From a checkpoint of a small contrastive audio-text model: 3300 steps.
Rows from block 3 of the audio encoder of a small contrastive audio-text model, named by matrix and row number. Rows with one number within an expert belong to one neuron, the router's apart. Each number is 128 + 24 x the weight over its row's rms, rounded and kept within 0 to 255. All counts start at 0.
After each expert's rows are labels from the 100 clips, of 14976, where the router gives the expert most weight on average: "strongest on" is what is common among them. Only what is clearly more common there than usual is listed. The data: simulated sounds of rotating machines with and without faults.
# router: slot weights (encoder.blocks.3.mlp.router.weight, 16x192, trained with AdamW), inputs 0-95
# up: expert up (encoder.blocks.3.mlp.up, 8x192x192), inputs 0-95
# down: expert down (encoder.blocks.3.mlp.down, 8x192x192, transposed), outputs 0-95

# expert 5
router.10 [110 110 134 112 109 130 126 153 121 131 117 120 112 173 135 140  83 132 128 160 124 142  90 144 130 156 120  98 124 149 107 156 112 138 122  94 137 108 176 129 167 120 128 135  97 135 188 144 148  99  75 108 103 120 122 119 132 115 132 110 124 125 131 120 160 142  70 127 111 169 135 116 122 170 156 118 106 162 139 139 137 130 151  93 161 130 138 155 153 116 137 113 109 170  73 105]
router.11 [142 128 149 123 139 131 132 174 103 135 118 140 128 150 124 103  64 139 111 179 121 108 107 105 152 147 115 111 118 150 133 152 101 172 135 116 129 109 154 112  98  97 127 133 107 107 181 144 138 105  87 112 101 111 130  99  94 119 141 103 129 136 132 131 156 121 106 100 110 169 112 137 135 145 169 157 106 155 103 127 136 127 147 156 144 157 138 124 134 144 117 120 123 137 127  98]
up.14 [134 142 142 136 100 139 128 121 104  89 147 132 155 122 113 101 161 133 114 134 102 156 106 147 110 101 121 120 124 111 136  95 133 125 139 132 125 162 132 118  89 121 135 176 125 148 154 144 132 132 187 130 116 102 101 113 131 150 105 124 108 159 132 102 180 123 155 152 155  99 172  94 140 206 157 118 145 122 124  81 106  16 120 103 125 156  92 155 159 153 115 113 125 112 145 124]
down.14 [125 123 121 115 118 117 103 143 165 132 122 147 142 138 109 118 142 118 122  98 160 133 134  83 143 143 133 126  88 129 108 129 131 156 131 121 101 146 110 121  75 107 138 110 170 120 173 144 145 168  88 113 124 183 107 141 131 132  98 111 131 140 113 110 107 100  96 170 143 185  96 153 111 134 182  99 141 139 154 158 135  83 125 110 108 117 176 148 106  92 146 109 145 112 130  70]
up.15 [140 109 106 136 157 117 130 114  69 127 118 124 132 108 169 124  88 127 121 123 101  91 124 122 117 118 121 150 114 156 156 121 135 115  97 100 114 101 115 189 151 107 125 160 141 137  69 135 103 170 157 134 116 111 124 112 117 121 174 145 149  92 125 136 109 129 130 145 159 101 120 129  99  67 130 123 129 137 127 103 115  84 138  99 143 131 123 120 126 118 144 153 135 122 110 141]
down.15 [135 107 118 120 140 139 122 124 118 123 103 159 155 109 127 131 151 110 149 128 103 154 148 115 105 158 164 135 120 155 139  86 138  92 184 147 162 139 133 144  54 146 139 136 118 160 118  94 156  89 150 113  94  83 154 125 164 114 102  79 140  91 115 127 120 120 138 138 146 135 157 121  94 184 133 170 154 131 131 153 134 105 130 101  99 130 153 150 125 117 132 134 125  93 138 197]
up.16 [117 109 122 121 172 112 139 172 150 166  93 123 139 119 111 148 106 143 144 115 114 166  95  94  87 151 167 150 141 143  67 117 107 132 104 166 102 143 109 150 189 142 139  86 145  94 129 114 127 102 121 130  90  93 131 143 122 123 109 129 106 138 151 131 134  96 105 133 144  89 139 133 151  98 121 155 131 126 124 118 160 171 146  94 158 170 142  75 131 109 138 125 153 150 148 141]
down.16 [124 133 125  96 151 142 132  95 104 119 106  79 124 109 156 138 105 146 129 137 140 115 113 161 125  99 135 129 126 177 157 143 140 102 141 160 108 156 140 120 138 169 125  88  81 105 114  90 123  99 136 136 163  93  89 130 145 100 125 127 130 155 172 119  95 133 153 103 106 137 128 123 152 105 141  83 131  88 104 160 137 181 162 104 121 116 139 114 113 128 145 149 113 151  98 131]
strongest on: piston engine; speed: slow

# expert 3
router.6 [161  96 152 128 170  76 135 115 188 107 113 105 122 125 125 117 136  83 186 134 131 139  99 152 161 131  86 173 135 123 146  92 136 107 127 120  86 144  90 130 108  90 175 145 126 157  82  97 100 115 179 144 179 146 129 154 171 134  98 126 143 127 135 152 137 151 136  86 125 136 151  95 123 100 123 116 113  97 166 117 174 117 136 163 116 151 128 105 155 146  82 132 136 137 137 110]
router.7 [108 142 111 137 181 105 106 158 115  99 142 141 113 173 133 154 160 103 140  89 112 135  99 122 136 110  97 129 127  93 135 106 167 134 147 106 157 146  90 103 100  59 177 142 124 157  72 141 137 128 158 151 179 154 111 133 162 151 106 110  84 121 126 144 120 139 121  94 134 142 157 133  69 126 138 168 115 104 148 127 123 151 137 161 132 125  99 113 148  99 102 125 133 146 133 110]
up.14 [110  64 110 132 122 140 114 129 136 148 161 113 174 109 128 153 160 109 107 171 141 171 155  92 136 110 122 114 104 157 137 131 148 123 170 169 103 109 121 140 150 146 146 118  95 123 133  91  89 130 134 150 136 123  77 127 131 139 136  83 128 121 155 151 113 130 112 162 104 126  74 134 165 167 143 114 119 103 103 152 162 158 132 169 163 149 100 122  90  99 112 152 146 100 122 104]
down.14 [131 164 112 122 134 104 104 152 134  96 149 144 119 126 125 115  93 165 128 118 144 139 114 145 131 173 122 132  85 136 143 110 143  98 143 117 116 106 113 118 111 120 106 103 167 132  63 106 110 151 100 143 128 156 120 134 132  83 135 128 137 140 118 105 133 126 164  97 110 134 152 114 158 117 109 168 119 152  97 152  85  95 144 113 148  62 128 140 130 161 126 112  96  94 104 131]
up.15 [140  95 123 122 147 141  83 128 103 102 149 153 158 115 128 123 164  90 138 119 134 127 118 128 112 129  83 139 151 103 159 109 170 141 108 112 116 134 104  94 100  12 117 179 148 148 152 137 150 163 145 146 129 128 111 116  92 152 120 111 120 119 150 162 139 122 170 136 127 126 181 128 100 102 144 162 162 131 127 133 113 148 118 155 151 108  30 116 160 122 121 128 124 125 135 162]
down.15 [131 113 143 121 135 101 129 153 158 123  99 125 107 143 174  98 154 158 134 147 141 193 143 159 147 135 178 210 126 118 170 146 122 105 120 160 126 164 130 122 117 146  72 139  81 118 144 117 116 119 108 126 148 105 110 130 124 159 124 162 141 133 131 117 103 113 114 112 171 127 135 123 166 150 124 180 116 140 177 104 125 124 112 125 136 141 152 151 191 137 117 131 124 120 113 102]
up.16 [163 110 120 125  99  69 111 114 157 167  89 119 152 140 175 135 109 171 121 126 116 140 140 158 147 137 126 167 117 157 137 132 156 117  99 123 134 125 112 124 118 157 127 120 111 102 166 121 139 122 153 135 153 116 107 135 150 119 122 112 165 128 130 151 128 166 145 112 111  87  94 130 148 168  85 157 123 155 175 135 150 150 135 102 124 116 141 108 141 134 128 144 124 129 139 186]
down.16 [139 151 126 131 144 141 144 117 161 139 128 155  91 108 121 152 118 105 116 120  91 126 114 112 126 105 134 129 137 123 133 106 137 100 118 159 122 127 151 140 122 171 113 190 129  98 108  99 128  98 141 124 108 150  87 146 132 116 145 187 157 176 103 106 165 141  99 122 110 137 179 132 122 115 145 139 121  91 147 158 164 145 143  63 122  76 154 140 111 100 136 153 151 120 143 143]
strongest on: muffled (low-pass); electric motor

# expert 6
router.12 [ 98 184 147 127 162 137 106 174 102 148 135 113 181 136 118 133 141 145 144 129  95 129 112  98 129  88 105 129 170 142 137 113 145 187 113 124 126 126 147 173 129 145 136 112  95 150 106 147 118 122  74 102 136 144 103 132  83  97 152 154  86 152 145 143 118 117 131 107 150 124 137 161  87 134 139 120 128 142  81 132 128 168 131 134 126 137 145 171 125 142 163 122 133 132  81 131]
router.13 [122 182 122 158 158 169 137 116 133 166 128 131 184 148 121 125  78 143 152 143 107 110 137 132 131 128 122 130 151 137 155  84 115 168 125 126  95 119 103 154 113 132 148 175 112 142  86 124 127 145  88 113 116 131  95 107 119 147 167 115 100 147 135 165 128 156 144 113 119 113  80 142  99 119 136 115 128 154 134 144 113 165  92 123 119 124 151 143 115 123 131 126  92 138 113 144]
up.7 [110 116 112 105 109 156 112 122 136 100 167 110 125 158 153 133 153 133 108 134 141 137 165 149 168 116 135 126 104 141 138 122 119 145 134 119 137  76 106  90 192 191 133 122 130 137 134 131 142 103  96 128 160 113 164  95 148 109 107 140 159 128 103  96 110 144 128 151  94 136 172 141 182 101 127 125 176 137 106  97 118 163 141 123 103 141 127 165  58 115 138 127 145 110 101 121]
down.7 [178 146 152  88 104 128 126 140 123 146  63 152 114  99 134 140 146  99 115 142 117 173 134 133 147 127 177 102 119 109 151 140 144 123 145  98 162 130 116 125 129 149 130 135 148 108 135  92  80 108  92 163 110 124 137 109 137 128 134 173 102 123 125 122 109 125 130 116 118 116 166 121  92 123 117 159 112 133 186 113 129 120  86 157 102 132 144 138 162 109 128 123 105 135 126 136]
up.8 [154 130  98 145 152 136 154 154 130 169 131 125 132 122 150 146 128 202 125 129  96 100 143 127 133 104 113 102 107 138 167 162 137 115 133 153 156 127 113 137 184 134 104 139 133 106 165 100 112 145 132 123 108 124 131 117 104 119 127 122 135 155 104  81 113 104 113 135  86 136 150 136 105 180 167 130 105 108 140 158 134  90 124 131 113 119  94 126 108 104 116 133 126 163 151 172]
down.8 [139 121 171 147 115 118 130 107 125 136  95 170  92 139  80 148  91 136 112 147 145  99 124 162 115 127 168 163 126 125  99 154 171 168 108 174 122  93 142 136 115 105 129 120 124  57  98 105 143  96 132 142 140  92 121 140 141  82 132 129 156 143 140 106 135 158 123  96  84 170  98 133 121 142 133 156 149  90 131 143 143 107 131 141 105 121  84 140 108 146 127 138 127  92 144  97]
up.9 [ 97  99 123  72 162 107 114  99 110 123 139 152 119 144 107 122 142 111 106 141 145 136 122 112 128  91 152 101 129 160  89 148 172  91 168  95 133 108 159 142 119 132 146 139 110 159 123 134 104 137 129 148  97 126 174  86 134 161 121 146 110 160 134 100 137 132 145 139 172 121 160 152 153 152 106 110  97 118 109 114 119 111 152 118 120 143 109 136 134 159 118 136 134 111 134 140]
down.9 [106 128 117 147 147 118 160 119 120 136 119 146 120 114 123 150 115 138 103 148 121  82 158 148 148 107 144 129 128 149 152  94 137 112 107 102 132  97 135 148 128 112 131 136 134 143 178 142 148  98 136 140 167 136 108  95 142 149 127 117 201 220 151  88 117 136  98 154 126 132  96  98 108 151  94 171  89 127 112 122 157 126 151 159 132  96 113 157  97 165 129 129 125 126 116 148]
strongest on: gearbox; slowing down

# expert 1
router.2 [141  95 158 139 121  95 147 133 163 110 106 155  72 131 133 123 130 114 110 111 134  82 126 112 112 147 171 108 144 115 103 140 153 113 133 145 172 162  85 135 141 116 154 118 147 184 155 108 112 119 138 161 140 140 126 117 153 119 133 119 154 129 138 118 119 134 160 135 125  77 136 112 112 148 101 142 125 131 133  95  97 132 126 126 106 134 144  79 142 105 139 108 124 141 151 119]
router.3 [152  68 183 126 132 129 118  78 170 111 116 134 101 140 119 115 125  99 133 100 116 112 125 106 138 168 177 100  92 131  92 147 129 107 100 142 134 169  90 129 117 130 159 131 128 153 145 111 132 107 133 140 140 131 139 117 140 139 123 126 134 157 132 137 150 145 152 160 132  63 146 136  99 162 100 111 127  93  94 123 143 126 139 142 133 121 135  86 122 124 124 130 137 148 175 107]
up.14 [146 128 109  89 105 106 116 136 139 149 114 140 128 139 141 117 164 183 130 127 122 164 113 162 157 113 152 111  85 118 125 144 129 135 133 111 147 168 130 133 169 103 132 128 123 156  81 134 162 154  70 129 160 149 152 103 137 158 121 136 152 116 129 154 213 125 173 146 109 133  58 125 108 124 116  78 140 111 136 171 121 108 132 124 125  96 119 195 119 121 148 161 132 105  69 131]
down.14 [152 155 145 133 104 136 176  86 133 123 115 115 109 147 137 118 155 152 133 139 125 143 100 183 129 121 125 120 112 110 140 158 121  72 109  70 152 142 131 152 143 107 225 115 157  97 136 133 115 174 122 151 111 101 123 139 107 101 125 114 130 116 162 117 148 150 162 142 136 126 114 123 151 134 125 106 136  70 128  97  90 116 126  97 135 128 145 159 125 116 135 150 171 107 124  85]
up.15 [134 101 126 113 124 173 141 129 160 126 161 149 158 116 129 135 163 127 115  87  91 125  97 109 125 154  97 148 130 165 116 121  55 145  77 155 125 116 119 137 132 105 126 184  93 107 132 148 104 150 133 114 162 140 169 139 152 139 138 142 145  89 161 121 150 122 166  98  89 140 140 142 128 136 118 127 110 150 127 108 135  61 145 140  89 127 145 125 125 106  71 122 101 128 161 125]
down.15 [149 134 165 118 114 144 142 139  84 152 154 140 119 148 124 100 145 134 144 115 108 144 147 103 105 129 126  95 102 159 145 119 119 199  93 159  77 133 104 108 136 144 129 125 113 147 135 127 127 163 162 111 136 119 128 123 166  92 136 112 145 136 145 139 122 129 106 130 151 103 146 161 146  94 166 140 120 195 126  93 138 135 112 142 161  99 124 131 120 109 139 168 141 120 142  94]
up.16 [137 148 167 115 150 132 128 119 133 118 137 165 137 114 147 134 108 133 113 167 190 149 116 179 151 112 162 145 135 122 109 103 128  95 169 115 174  99 115 145 155 151 169 137 121 158 151 130 101 111 143 116 147 117  82 157  99  50  88 118 127 112 152 154 120 100 128 110 128 150 120 133 168 151 121 115 110 100  96 104 144  67 139 139 119 141 135 111 147 145 127 108 102 165 139 152]
down.16 [ 99 127 168 150 114 147 100 140  97 156 125  65 103 115 166 172 110  94 128  82  92 160 103 103 123 140 138 121 116  75 122  96 141 128  93 112 125 171 173 149 160 126 154 157 138 167 141 121 171  94 125 129 169 122 138 101 122 145 155 121 147 147 103 123 152 136 135 101 147 128 118 113 105 148 161 134 113 115 136 142 136  77 146 156 143 148 155 136 177 147 140 150 145 149 139 146]
strongest on: piston engine; speed: fast

# expert 7
router.14 [153 115 116 123 114 166 128 120 123  80 134 114 119 140  96 146 124 121 124  87 128 101 134 149 110 132 170 138 133 124 112 165 146  68 105 111 109 131 129 154 128 180 125 132  87 145 117 116 118  95 167 139  74 157 158 142 148 115 141 111 143 150  80 133 135 140  86 115 120 134 106 129 129 139 105 140 102 132 123 117 118 126 141 136 152  98 174 124 120 137  89 100 115 148 142 132]
router.15 [139 113 136 140 130 130 145  97 144 126 138 106 115 137  79 114 131 118 127 128 113 111 117 145 116 118 173 149 141 110  98 161 134 120 107 126  96 140 153 160 158 173 117 109 105 163 128 108  88  95 143 139  94 153 110 127 145  87  95  89 166 132 118 161 122 139 119  86  84 148 145 109 114 133 101 120  96  66 142 121 179 129 143 139 139 142 178 132 119  98  86  98 122 131 145 119]
up.7 [141 161 130 127 134 125 139  81 115 135 161 152 126 139 143 146 112 120 159 114 181  98  98 135 124  89 176 129 144 160 118 134 115 165 166  83 114  75 117 123 154 135 140 132 136 127 135  84 137 155 127 150  88 107 164 153 158 163 129 172 153  95 150  96  92 101 155 174 170 100 113 126 140  77 152 160 123 140 121 107  76 110 143 118 113  98 141 137 113 160 131 120 151 175 107 131]
down.7 [198 133 151 112 102 119 103 136 114 142 159 122 117  32 117 148 153 120 130 147 120 130 168 100  96 113 148 113 144 120 118 138 132 184 143 145 136 122 154 141 130 109  92 160 140 113 143 168 104 138 139 121 108 134  70 144 123 143 101 133 102 123 157 110 109 116 136 117 122 151 121 132 111 150 168 160 118 107  84 118 131 107  85 157 128 119 112 143 106 130 126  90 130 112 106 136]
up.8 [134 178 114 147  52 126 119 124 115 124 144 105 126 102 112 144 147 135 170 121 129 105 129 125 164 116 172 142 108 156 126 110 104 172 120 159 107 109 123 128 119 154 137 136 100 107 156 147 192 142 139 164 132 113 127 129 122 117  77 139 115 132 114 108 138 137 107 143 105  71 101 109 155 135 140 150 107 140 129 127 147 138  98  93 106  93 147 176 106 143 145 135 127 134 167 168]
down.8 [ 98 102 149 102 138 146 157 121 160 165 108 134 117 122 120 133 132  96 160 132 127 105  89 129 133 117 107 109 116 130 107 124 125 144  89 144 125 134 128 141 155 137 136 125 143 115 154  92 102 110  85 124 128 158 112 164 126 127 119 113 118 171 147  79 174 148 103 162 114 103 123 124 124  88  96 122  64 149 135 156 127  91  78 163  96 147 147 125 152 160 132 101 136 112  93 142]
up.9 [122 112 112 178  95  83 131 118  96 116 111 139 154  67 130 141 129 142 148 165 177 142 141 123 131 152 148 124 110 132 109 119 123 133 135 136 128  96 127 146 149 142  92 117  85 129 164 163 104 107  94 122 119  73 119 155 132 161 137 159 162 118 125 128  71 134 141 157 112 135 147 133  83 138 123 167 127 127 113 144 100 129 116 137 103 120 133 125 167 173 122 113 119 139 131 153]
down.9 [160 127 114 127 180 114 149 143 161 106 145 147 127 122 131 115 125 160 102  94 154 130 111 123 165 126  93 159 116 156 150  92 114 201 186 141 126 128 134 124 101 103 106 103 134 130 159 142 118 109 103 110 119 175 116 149 173 143 132 105 119 134 104  67 140 123 139 156 105 122 147  82 134 111 118 134 181 159 103 126 130 157 146  96 117 144 152 147 169 151 140 130 119 129 125 123]
strongest on: fan; state: normal; text has "fault"

# expert 4
router.8 [101 123 156 123 138 135 125 127 126 134 101 111  85 116  86 122 128  97 143 120 171 132  81 109 112 151 114 127 145 134 135 154 116 139 132 136  93 114 104 108 178 158 129 139 126 107 140 111 109  91 174 135 130 107 148 157 116 163 146 113 125 151 134  93 114 126 124  96  98 137 157 132 139 158 133 130 108 137 117 159 182  71 168 149 122 150 147  89 110 148 115 150 122 131 144 103]
router.9 [129 104 123 135 120 114 136 111 146 128 123 122  96 141 105  96 130 116 141 122 155 124  93 139  90 161 113 113 152 132 141 121 127 138 109 107 120 107 112 118 142 155 136 144 125 112 157 140  95 101 170 139 143  69 125 144 151 145 131 115 142 132 175  69 134  97 148 116 112  72 164 122 154 163 107 156  99 111 130 140 164  98 144 134 121 142 148  94  93 130 135 137 137 128 133 113]
up.7 [129 128  96 144  79 110 125 165 128  98  97 113 162  99 105 129 153 110 177 104 160  80 118  93 115 144 148 138 113 113 144 103 139 153 100 167 147 160 111  89 158 132  87 166 130 122 152 120 113 127  97 117 126 143 154 114  94 143 117 170 127 128 163 118 141 154 148 130 152  58  76 152  86 104 103 105 107 130  99 125 155  96 131 122 150 123  68 145 134 124 120 140 152 168 122 114]
down.7 [135 150 108 127 117 152 141 108 102 148 124  86  70 120 117 183 116 109  96 135 162 119 135 112 146 145 100 127  97 149 132 129 178 141 153 128 117 153 164 128 137 144 129 131 115 111 109 116 102 140 144 115  93 168 146 143 163 127  97 146 142 127 150 124 121  97  71 131 105 172 145 146 141 177 106 139 124 141 158 112 128 113 120 110 114 153 157 142 119 109 118 108 145 147 145 101]
up.8 [ 98  82 132 130 133 185 133 152 150 137 121 131 171 133 114 130 102 144 184  68 134 141 142 102 168 134  91 107 160 120 130 140 155 110 124 125 135 102 105 156 129 118 113 133 122 135 111 124 115  87 204 129 146 137  90  85 145 144 108 127 132 125 151  61 119 132 111 132 154 150  98 187 125 112 129 143 145  86 123 148 174 167 119 114 121 142 113 165  86 101 117 111 138 103 118 117]
down.8 [175 159 119 130 128 158 137 140 118 119 122 102  81 115 127 150  79 158 177 144 149 147 125 131 141 141 157 114 105 116 112 157 153 125 124  86 117 168 119 100 127  97 106 106 160 129 137 121 163 110 112  86 122  79 144 168 134 100 128 111 125 121 119 130 115  89 115 150 167 143 100 114 117 143 142 113 114 118 128 145 158 117 131  98 154 101 100 147  94 145 163 114 121  97 113 118]
up.9 [129 100 127 140  97 113 119 128 137 180 118 125  90 128 143 127  77 120 107 132 139 117 155  85 110 117  95 157 123 130 142 118  95 103 175 121 123 106  98 161 140 102 120 106 128  88 135 141 113 120  69 118 146 125 111 156 137 145 131 164 169 141 142  80  76 133 130 107 131 122 133 110 104 160 100 181 141 123 139 121  80 183 131 133 152 152 108  81 108 128 124 117 119 130 158 157]
down.9 [133  99 169 139 116  81 113 117 132 157 123 132 100 146 127 117 128 170 123 144 105 156 118 121 145 122 131 131 157  99 121 177  88 136 132  83 152 127  75 100 105 111 151 160 137 123  80 151  78 151 127 105  85 146 132  78 159 150 120 148 140  91 166 139 102 136 139 107 119 157 145 132 120 115 112  68 144 101 130 118  95 156 104 142 116 134 172 109 136 138 157 115 110 124 139 136]
strongest on: reverberation; text has "room"; text has "reverberant"; conveyor

# expert 2
router.4 [132 180 128 114  93 153 145 148 136 154 137 108 144 127 126  88 152 100 129 172 183 105 121 108 134 134 120 101 102 139 145  99 130 153  82 135 118 116 135 143 100 125 138 155 120 112 107 109 143 159 138 136 130 114 104  94 128 201 128  65 113 125 122 136 147 152 136 177 128 141 165 125 111 146 158 143 124 108 192 118 119 143  98 107 103 128 136 102 172 119 125 141 142 143 113 143]
router.5 [ 99 141 150 107 141 117 139 140 153 120 147  75 119 122 139 137 149 104 163 136 177 134 152 155 144 148 121 130 138 162 146  76 172 173 111 129  96 118  94 136 107 127 150 100 158 131 116 110 117 150 168 155 162 150 110 104 130 152 130 150  95 135 112 128 134 154 155 106 132 139 111 118 110 142 110 126 128 163 174 157 100 135 117 132 120 141 145 130 145 121 110 161 162 131 110 133]
up.7 [125 128 116 128 160 156 113 117 113 108 133 100 107 110 157 112  89 138 167 120 133 101 111 137 103 110 155 194  88 132 127 104 129 129 142 128 160 118 133 119 149 120 108 119 162 163 170 149 117 163  93 164 154 121 111 110 130 127 117  85 119 119 113 139 123 189 139 138 146 109 138 136  87 126 132 121 147 168 112 133 105 159 114  86 125  90  95 117 124 117 137 112 141 138 118 157]
down.7 [126 114 137 114 157 107 136 119  96 139  69 172 133 124 140  73 176 172 131 135 132 147 125 110 134 100 181 120 130 118 120 146 167 168  94 113 139 166 138 137 165 139  94 103 126 157 118 119 117 155 142 133 111 115 129 124 144 113 137  96 147 141 143 136 148 122 113 131 115 108  95 111  64  99 128 140 129 146 143  86 118 129  94 125 126 104 183 127 144 110 152 112 126 135 154 140]
up.8 [131 138  83 146 138 152 112 131 109 158 172  74  44 135 115 145 102 118  87 136 152 143 115 146 114  92 136 110 120 145 122 147 147 116 105 163 126 140 140 135 136 110 154  91  69 143 169 138 112 137 153 136 137 113  95 143  85 135 136 108 136 148 161 119 103  97 121 138 198 104  97 135 136 103 133 112  99  96 103 136 121 111 158 144 145 145 182 136  76 128  97 141 134 108 118 118]
down.8 [126 135 111 133 144 127 150  87 124 157 152 145 125 114 153  99 126 161 127 147 119 143  88 161 149 103 130 130 111 150  89 150 114 126 119 161 153 155  90  99 104 141 159 125 141  93 140 132 129 169 105 139 121 144 114 161 147 157 110 185 134 122 111  76 133 116 138 137  93 116 134 165  91 139  72 128 154 158  95 143 118 145 120 167  96  93 112 128 147 122 143 134 139 165 148 123]
up.9 [118 128 125 114 152 153 101 119 177 183 122 131 132  97 129  98 157 125  99 122 123  97 117 112 160 172 109 144 143 122 142 136 155 171 142 131 115 157 107 137 135 165 127 165 122 119  89  84  95 173 135 107 168 186 118 112 157  70 129 143 104 138 116 181 107 124 127  90 126 156 119 107 152 144 125 113 118 106 123 131 126 124 146 114 122 175  93 123 156 124 128 115 137 123 126 146]
down.9 [150 162 157 127 118 124 140 125 130 180 104 142 145 122 137 155 150 135 146 144 108  85 115 100 137 105 173 122 156 116 111  97 128 161 146 128 112 117 147 138 134  90 138  78 110 139 166 114 105 139 150 151 120 143 147 111 102 159 109 136 177 145 139  97 155 145 108 104  88 150 134 108 120 135 125 129 100 100 142  77 151 152 119 105 166 135 182  95 120 163 150 112 124 110 154 112]
strongest on: electric motor; speeding up

# expert 0
router.0 [ 82 147 169 131 190 118 101 122 136 106  91 141 150 162 142 113 140 128 162 127 107 103 120 111 114 143  83 166 119 137 152 129 128 122 138 154 138 165  80 120 128 141 123  79 124 142 122 102 145 144 122 135 142 132 101 145 109 100 128 149 134 111 136 114 105 119 129  81 128 103 106 154  79 103 156 153 151 121  96 156 133 168 123 173 170 163 134 126 140 143 136 155 114 153 142 117]
router.1 [150 122 137 154 199 135 162 104 149 102 125  91 125 169 144  91 132 120 154  84 139  94 143 100 119 141  91 169  82 132 156 125 134 116 127 161 124 136  79 122  96 125 146 109 127 152  82 106 123 130 115 149 134 145 115 133 114 150 131 115 128 132 132 145 140 133 115 107 100 106 149 149 115 123 129 146 130  96 118  89 152 162 115 141 112 157 146 130 171 110 140 128 123 167 185 120]
up.14 [104 155 117 141 131 117 164 122  61 128 123 123 115 125 140 151 129 158 125 127  69 147 141 122 135 158  65 142 113 120 150 173 118  80 109 135 141 146 129 145 118 113 111 122 134 115 145 153  96 164  93 128 121 148 199  98  95 143 106  99 121 102 118 117 130 102  99 103 114 121 144 152 167 191 133 126 176  93 125 125 135  98 146 100 101  99 136 183 103 133 175 157 147 112 129 107]
down.14 [113 130 100 115 139  58 100 158  84 129 155 146  96 119 101 127 156 164 127  91 108 130 106 166 105  70 100 147 114 167 111 147  86 162 141 100 139 159 108 122 124 125 132 135 136 150 129 179 169 124 135 121 149 152  83  90 163 143 143 140  98 134 123 111  92  87 129 140 124 137 121 128 139 114 114 120 100 131 111 126 138  95 130 103 123 127 152 172  89  97 110 102 131 127 152 140]
up.15 [123 118 121 136  96 109 120 151  83  67 136 187 148 141 110 150 180 118 125 126 157 101 111 113 119 164 119 151 139 164 165  96 156 120 119 159  90 135 109  78 147 147 136 165 113 140 129 131 142 147 145 135 114 168 109 125 102 158  91 152 124 123 117 118  83 109 151 152 145 141 148 147 152 133 140 118 133 109 121 113 101 139 120  97 105 149 102 148 199  88 123 137 115 140 150 138]
down.15 [136 117 100 124 110 118 138 132 166  99 138 139 111 104 112 144  82 104 123 114 167 113 149 129 136 160 146 142 194 112 152 115 139 137  91 134 144 173 180  70 105 117 147  87 150 156  85 124 125 134 124  85 121  86 142 129 127 106 102 110 133 131  99 169 113 139 122 101 155 160 128 136 156 108  99 129 141 173 153 117 144 113 101 146 142 104 135  71 128 111 141 132 116 145 100 140]
up.16 [148 154 129 153 119 155 120 133 118 106 134 116 123 108 143 131 150 121 142 131 135  91 117 126 151 148 122 133 116 165 125  82 134 123 103 146 104 123 100 125 124 120 144 122 130 125 136 144 117 142  73 133 145 121  90 101 121  98 114 130 148 138 169 111 125 179 146  97 132  87 149 152 124 129 179 129 140 134  92 117  96 160 111 133 134 151 111 118 111 145  94 102 111 116 150 181]
down.16 [143  92 106 127 128 174 160 151 139 117 132  91  96 150 133 114 123 120 138  99 128 130 144 123 138 146 140 164 158 159 174 124 189 105 127 135 122 114 153 144 116 145 157  87 136 109 125 133 179 127 107 121 130 125 121 136 138 179  97 141 114 124 137 120 116 110 135 104  96 122 108 109  93 183 110  75 111 134 144 102 143 101 123 152 139 144 111 111 150 125 137 106 118 124 134 111]
strongest on: quiet level; thin (high-pass); rattle